A small autoregressive pixel model, trained from scratch.
Model: 1.97M parameters, 20-pixel images, arch transformer_decoder, width 192, layers 6, norm layernorm, activation gelu.
Rows from block 2 of a small autoregressive pixel model, named by matrix and row number. Rows with one number belong to one neuron. Each number is 128 + 32 x the weight over its row's rms, rounded and kept within 0 to 255. All counts start at 0. After the name is the row's rms in percent of the matrix's.
After each neuron's rows are labels from the 100 images, of 14976, where the neuron reaches its highest value: "responds to" is what is common among them. Only what is clearly more common there than usual is listed. The data: rendered landscapes of hills, water and sky.
# fc1: MLP up (model.blocks.2.mlp.fc1.weight, 384x192), inputs 0-95
# fc2: MLP down (model.blocks.2.mlp.fc2.weight, 192x384, transposed), outputs 0-95

fc1.88 087 [142  89 119 146 155 124 112 146  99 157 122 131 102  62 134 179 202  92  63 118 118 110 122 203  65 132 120 153  89 110 128 146 145 142 130 146 142 131 111 100  93 119  85 119 160 110 142 102 152 116 106 115  74 209  88 139 169  65 102 194 123 122 116 113  91 141 156 100 129 121 125 158  87 127 101 117 148 158 137  81 111 156 172 130 168 132 153 165 122 162 123 149 164 177 148  93]
fc2.88 098 [ 92 135 128 126 165 109 136 149 178 113 138 105 122 203 111 115 112 155 148 137 144 154 123  95 175 131 164  61 145 167 152  88 127 180 149  80 139 148 138 109 115 127 171 178  74 166 147 103 120 161 113 147 146  37 153 125 105 179 164  44 144 106 145 152 123  93 118 115 145 161  91 126 123  93 138 167 105  30 119 126 149  92 121 115  92 119 102  97 131  92 114 107  80 109 129 179]
responds to: sunset; sun or moon in view

fc1.181 107 [123 134 165 126  74 171 164 101 138 118 147 141 133 152 136 151  86  80 103  89  99 154 155 140  91 142  56 118 109 124 140 128 114 141 153 113 145 147 139 175 162 129 129  81  95  98 155 150  73 200 111 123 132  87 114 146 137 163 174 162 117 168 118 140 141 124 105 102  75 102  95 102 142 101 117 155 127 142 139 190 105 104 212 146 169  97 135  72 125 158  55 151 142 110 109 124]
fc2.181 095 [ 97 120 142 119 101 137 178 102 135 173 177 150 132 120 141 132 124 117 101  61 101 127 148 137 136 104 189 155 233 160  67 122 116 164 108 110  55 146 136 204 119 116 150  70 115 141 122 156 143 152  92 110 108  81 166 122 105 133 127 117 174 147 150 184 130 153 122 136 164 119 146 155 223 142 134  89 159  91 133 149 117 149 186 146 144 135 170 124 119  86 114 117 126 150 124  92]
responds to: water; overcast; terraced slopes

fc1.258 102 [ 99 118 138 144 121 122  37 137 170 146  90 139 104  95  61 140 187 178 153 125  98 125  89 105  91 166 128 200 108 146 138 116 170 124 102 182 107 130  66 152 150 168 139 176 110 109 143  96 126 108 126 187 105 121 151 138 111 129 139 111 173 133 158 146 176 130  92 203 158 145 142 171 172 155 146 138 110 149 152 120  98 137 118 114  96 112 100 104 154  84 120 162 159 107 133  70]
fc2.258 090 [111  99  90  66 118 116  89 163 119 144 136 214 162 122 120  81 117 116 132 157  74 138 123  89 125 158 116 136 191 144 119  52 151 128 132 106 136 129 113  88  93 121 161 158 149  85  88 134  98 116 102 154  93 131 102 125  75 149 208  88 195  97  71 142 153  82 114 157  87 118 176 155  81 123  90 131 152 141 171 138 152 102 153 145 100  96  97  74 188 128 148  75 127 117  96  83]
responds to: night

fc1.18 098 [118 158 134 136 144 132 145 143  52 161 121 162 142 144 137 107 100 145 186 159 120 156 108 114 132  99 105 149  87 196  61 175 121 102 111 150 138 116 106 135 131 102 148 142 117 159 175 120 116 185 107 142 106 137 118 113  89 127 178 151 155 151  90 142 112 110 105  90  54  89 192  89 209  60 190 132 126 149 113 111  87 132 112 104 134 157 139  69  81 110  94 166 101 159  79  97]
fc2.18 086 [144 152 143 101  75  73 143 125 119 159 141 102 113 140 143 126 117 103 153 133  73 129 186 172  91 131 119 184 124 181 127 117 119 129 117  83 175  95  81  71 160  95 115 153 182 136 138 115 149 204  72  86 125 148 132 127 120 169 151  81 140 130 148 130 112 160 164  91  84 164 117 122 106 116 134  99 148 121 141 133 160 153 138 125 162 108 110 135 163 124 161 177 181 108 103 139]
responds to: sunset

fc1.240 082 [126 149 182 103 126 128 162 151 141  87  75 112 151 175 146 155 142 194 129 168  97 119 157  46 165  80 193  66 140 130  87 134  89  93 139 132  93 127 100 157 131 148 159 135 109 146 129 107  99 128 132 133 119  91 195 133  90 166 170  82 151  92  93 132 142 149 156 146 156 130 123 170 147 108 203 180 126 103 188 146 131 110  80 148  86 125 104 120  88 187 130 173 163  98 121 204]
fc2.240 103 [116  81 103 153 101 137 114 118 129 129 169 155 166 101 135 143 137  63  75 166 160 136  72 179 152 127  76 133 109 162 129  78 118 134 136 134 142 127 151 141 131 112  96 121 190 102 155  96 160 136 131 163 113 165 149 154 169 104 112 172 123 150  90 157  89 167  67 151 154 159 168 137 147 143  79  45 161 153 112  99 122 133 127 144 104 121 153 129 141 146 185 128 170 129 153  97]
responds to: water; sunset; desert dunes

fc1.232 104 [125 121 127 169 133 112 143 176 118 160 192 163  98 166  94 149 154 153 187 116 146 118 135 141 131 154 144  78  98 136 129 156 113 174 114 191 192 109 144  96  83 160 118 148 114 118 134 116 115  98 116  80 189 165 169 123 106 136 146 164 142 158 146 176 147 114 124 181 134 149 126  70 114  51  75 125  56  80 165 146 126 124 165 112 126  72  98  84 119 139 118 114 117 177 117 107]
fc2.232 114 [174 100 124 146 141 118 188 161 143 113 132 149  82 127  77 115 152 127 168 149 118 150 115 162 159 107  98  75 171 141 131 172 148 100 136 113 225  92 109 145  56 182 146 147 124  86 156  56 105 107  95 103  78 155 211 124 114 107 112 121 157 120 121 148 121 151 129 163 121 132  76  51 149  64 119 126  99 193 139 101 143 126  98 198  83  88 114 108 158 159  90 123 106 156 107 119]
responds to: night; sun or moon in view

fc1.355 099 [179 176 172 127 119 156 128 158  84 108 151 125 115 173 138 102 155 104 106  72 138 198 107 151  80 107 123 114 105 107 118 146  98 115 145 145 158 144  79  90  78 133 166 138  95 137 142 111 172  77 128  95 145  93 171 116 139 120 159 115 182 149 125 162 125 104 133  64  75 151 120 158 135 184 106 109 140 164 113 110 113 167 159  70 119 110 145 119  89 121  84 116 224 169 161 116]
fc2.355 097 [130 122 143 136 147 148 100  82 130 168 188 112 146 151 112 104 188 154 143 142 125 166  75  84 151 156 117 114  75 145 149 129 140 124 144 126  74 161 142 112 164 145  73 197  87 137 120  96 109 123 128 207 157 141 119 147 147 182  88 152  98 138 124 146 142 191 144 188 113  85 163 108 156 166 191 180 123 111 136 120 141 183 167 156 117 139  94 112 145 210  94 114 106 134 186 121]
responds to: sunset

fc1.205 091 [ 71 138 105 140 168 123 172 123 133  77 143 129 112 170 162 154 137  98 132  82 111 117 138  81  80 160 112 141  96 145 162 148  98 143 124 144 160 136 104 137 132 124 150 184 145 153  83 116  96 177  67 165 118 130 150 116 151 141  72 168 120  91  59 150 123 173  60  66 163  54 122 194 139 148 118 106 113 182 135 112 138 130 146 157 155 185 106 122  91 200  91 114 143  96 140  95]
fc2.205 119 [133 117 122  56 134  74 104 143 145 148 136 123 148 152 154  98 116 118 169 137  92  84  95 167 131 105 169 126 120 115 105 133 135 104 123 114 104  69 115 138 115 112 113 119 108 185 109 139 174 123 112 133 176 115 132 142 132 100 109 111  76 172 154 117 177 147 154 155 116 119 121 123 166  55 184 103 110  83 103 155 112 138 119 100 169 127 171 137 156  70  94 151  90 187 188 122]
responds to: high relief

fc1.334 088 [ 72 140 223  94 115 164 138 176  91 124 138 119 130 113 124 124 125 114 119 120 127 186 100 165  92 124  89 154  70 165 130 158  79  91 113 156 118  77 124 209  46 122 181  73  91 140 193 129  87 125  69 162 190  91 121  83 154 128  49 162 187  90 164 166 129 119 163 143 109  91 105 151 147 117 128 150 139 110 102 138 118 185 167 127 124 110 165 138  90  90  89 138 195  90 147 127]
fc2.334 101 [151  63 137 161 171 146  93 131 170  86 118 122 149 153 115 177 148 164 104 126 130 132 159 119 152  87 119  86 173 173 140  81 151 173  91 181 134 103 136 131  95 163 156  75 179 147 124 128 150 175 181 116 114 115 145 180 125 144 147 107  65  86 123 137 136 132 141 105 120 193 100 163 121 101 179 148 159 101 110 108 136 117  97 117 139 126 122 106  95 122 124 155  62 151  65 140]
responds to: high relief; snowy peaks; sun or moon in view

fc1.176 082 [115 131  61 112 143 136 131 155 122 142 163 117 164  86 124 101 123  60 101 130  79 143 116 131 190 146 115 145 118 160 151 170 121 128 123 108 153 122 102 110 195 152 153 144 117 138 121 114 131 143 124 153 130  98 165 126 145 132  82  87 153  99 119 173 141 153 116  91 165  98 101 116 157 103 141 151 157  68 162 153 123 108 129 173  78 144  95 131  67 119 108 158 167 147 103 212]
fc2.176 080 [138  95 134 146  84 133 119 163 111  99 110  80 107 145 116 180 167 132 139 111 173 105 132  92 115 126 114 193 144  80  82  44 131  96 149  92 124 107 150 161 161 119 118 113 114 148 159  98 130 144 103  87  80 173 177 110 131 141 134  97 109  27  59  87 100 139 137 120  73  84 144 143 162 140 171 129 143 166 143 109 146 101  95 101 119  87 173  98 137 158 110 156  99 139 172 102]
responds to: water; overcast; terraced slopes

fc1.185 130 [ 92 126 150 117  81 152 140 121 141 152 130 152 133 193 165  86 217 133 171 142 118  88 125 125 112 114  79 126 182 162 103 172 188 122 148  69 126 126 176 165 143 138 115 119 124  78 133  52  86 151 103 143  79 196 122 158 116 135 143 102  64 145 139 129 114 137 123 180 131  81  90 150 169 142  90 101 112 145 121 143 113 133 145 118 184  93 133  84 191 106 104  95 143  99 120 156]
fc2.185 136 [130  75 190  85  82 180 122 165 138 175 129 125 173 172 177 104 122 144 165 132 125  70 117 110 150 128  97 115 157 124 108 109 124 114 135 128 140 131 121 126 180 175  97 160 113 167 171 145 125 127 130 168 141 118 128 113 115 107  78 144  59 235 133  97 171 144 114 126 155  51 119 151 127 147 162 150 137 150  71 134 107 112 120 102 135 121 174  98 176 137 113 150 158 139 168 112]
responds to: dark volcanic rock; sunset

fc1.38 092 [130  55  95 158 114 186 173 108 146  96  86 155 102 152 117  98 103 124 182 134 106 122 186 104  96 139 195 156  82 171 167  92 102  84 143  74 114 128 133  99 107 132 106 136  80 148 149 128  80 134 158 134 143 149 134 201 102  94 106 111  67 129 106 219 144 152 161 176 110  92 117 122  76 104  87  82 104 123 150 132 144 175 161  68 122 117 131 119 148 122 153  62 145 103 163 123]
fc2.38 097 [119  93 152 170 168 157  77  94 125  91 187 117 150 127  55  48 125 144 155  93 119 112  87 145  87 115 171 122 132 168 108 145 164 146 103 119 142 104  89 171 143 105 130 160  73 170 173  94 128 180 154 114 147  91 135 134 179 129 173 110 170 145 144 140  84  95 148 138  85 177 148 157 125 117 117 157 137 149 160  44 139 122 108 140 156 125 179  35 148 162 102 187 184  63 128 107]
responds to: water; night; land: terraced slopes; sun or moon in view

fc1.251 102 [123  42 108 115 108 147  86  67 126 165 149  91 132 159 126 106 150 179  94 127 136 144 125  84 133 177 112 156 172 149  96 160 124 117 200 151 108  92 162 209 162 112 151 104 115 153 156 162 108 143 128  58 164 136 173 163 111 176 128  90 127 132 129  93 106 117 138 156 119 138 106  99 119  56 164 171 144 161 131  73 162 156 142 161 108  95 133 145 135 105  87  92 165 146 152 123]
fc2.251 104 [125 147 154 114  98 102 135 139 156 101 143  94 172 124 116 166 110 135  84 113  94 159 149  85 143 127  97 131 130 181  72 185 119 126 113 136  72  71 144 124 105  74  82 101 141 168 119 200 105 120 115 178  79 108 112 108 118 155  79 162 145 141 123  87 152  91 145 156 255 143 153 141 168 125 162 142 136 134 143 208 155 100  80  97  93  92 194 131 124 135 136 136 168 104 115 112]
responds to: water; noon; green hills

fc1.244 087 [169 175 151 117 184  66 133 198 117  80  98 125 148 122 130 119  94 129 124 115 139 120 143 150 200 144 115  90 162 141 102 127  94 124 132 119 130 172 120 156 165 144  85 127 127 124  77 155 156 150 105 136 161  94 142  92 105  63 102 180 132 150  93  71 158 108  96 185 134 145 154  86 128 122  93  50 135  81 128 131 114  97 135 115 125 103 147 130 153 145 171  87 180 189 152 156]
fc2.244 101 [ 92  78 151 186 100 114 150 123 127 135 137 149 103 167 128 144 144 132 204 163 159 199 105 119  84  96 171 145 145 120  91 121  79 142 143 156 117 107 130 103 147  82 223 121 143  81 196  86 128 139 174 116 157 121 138 139 125 132 184 102 126 118 157  90 152 145 152  85 157 119  84 105  92  76 130 159 154  70 148 113 113 137 140 133 167 183  95 121  93 102 111 150 103 121  83  84]
responds to: sunset; snowy peaks

fc1.356 103 [128 120 130 168 182 103 131 159 115 131 109 153 141 180  92 121 163 153 111 121 116 135 104 205 175 151 155  77 196 167 114 126 142 132 122 130 124 148 187 118  98 108 131 149 207 115 184 124 165 204 151  87 111 120  51 114 152 143  99 136  44 129 134 121 145 126 119 144 117 116 108  83 156 106 143 138  78 177 137 158 113 138 189 127 143 127 172 102 149 126 205 139 120 117 109 170]
fc2.356 097 [108 110 152 108 128 179  80 120 150 158 123 160 108 118 131 166 105 125 117 115 131 174 136 129 185 156 127 117 138 123 135 121 163 112  97 109 172  95  70 192 120 172 145  87 141 137 205  85 157 158 177 155 147 102 170  85 112 106 198  93 137 138  52 114  67 139 117 151 130 131  92 117  65 182 134 124 119  72 105  87 177 135 110  61  94 131 148 112 133 143 180 122 147 128 160 109]
responds to: dark volcanic rock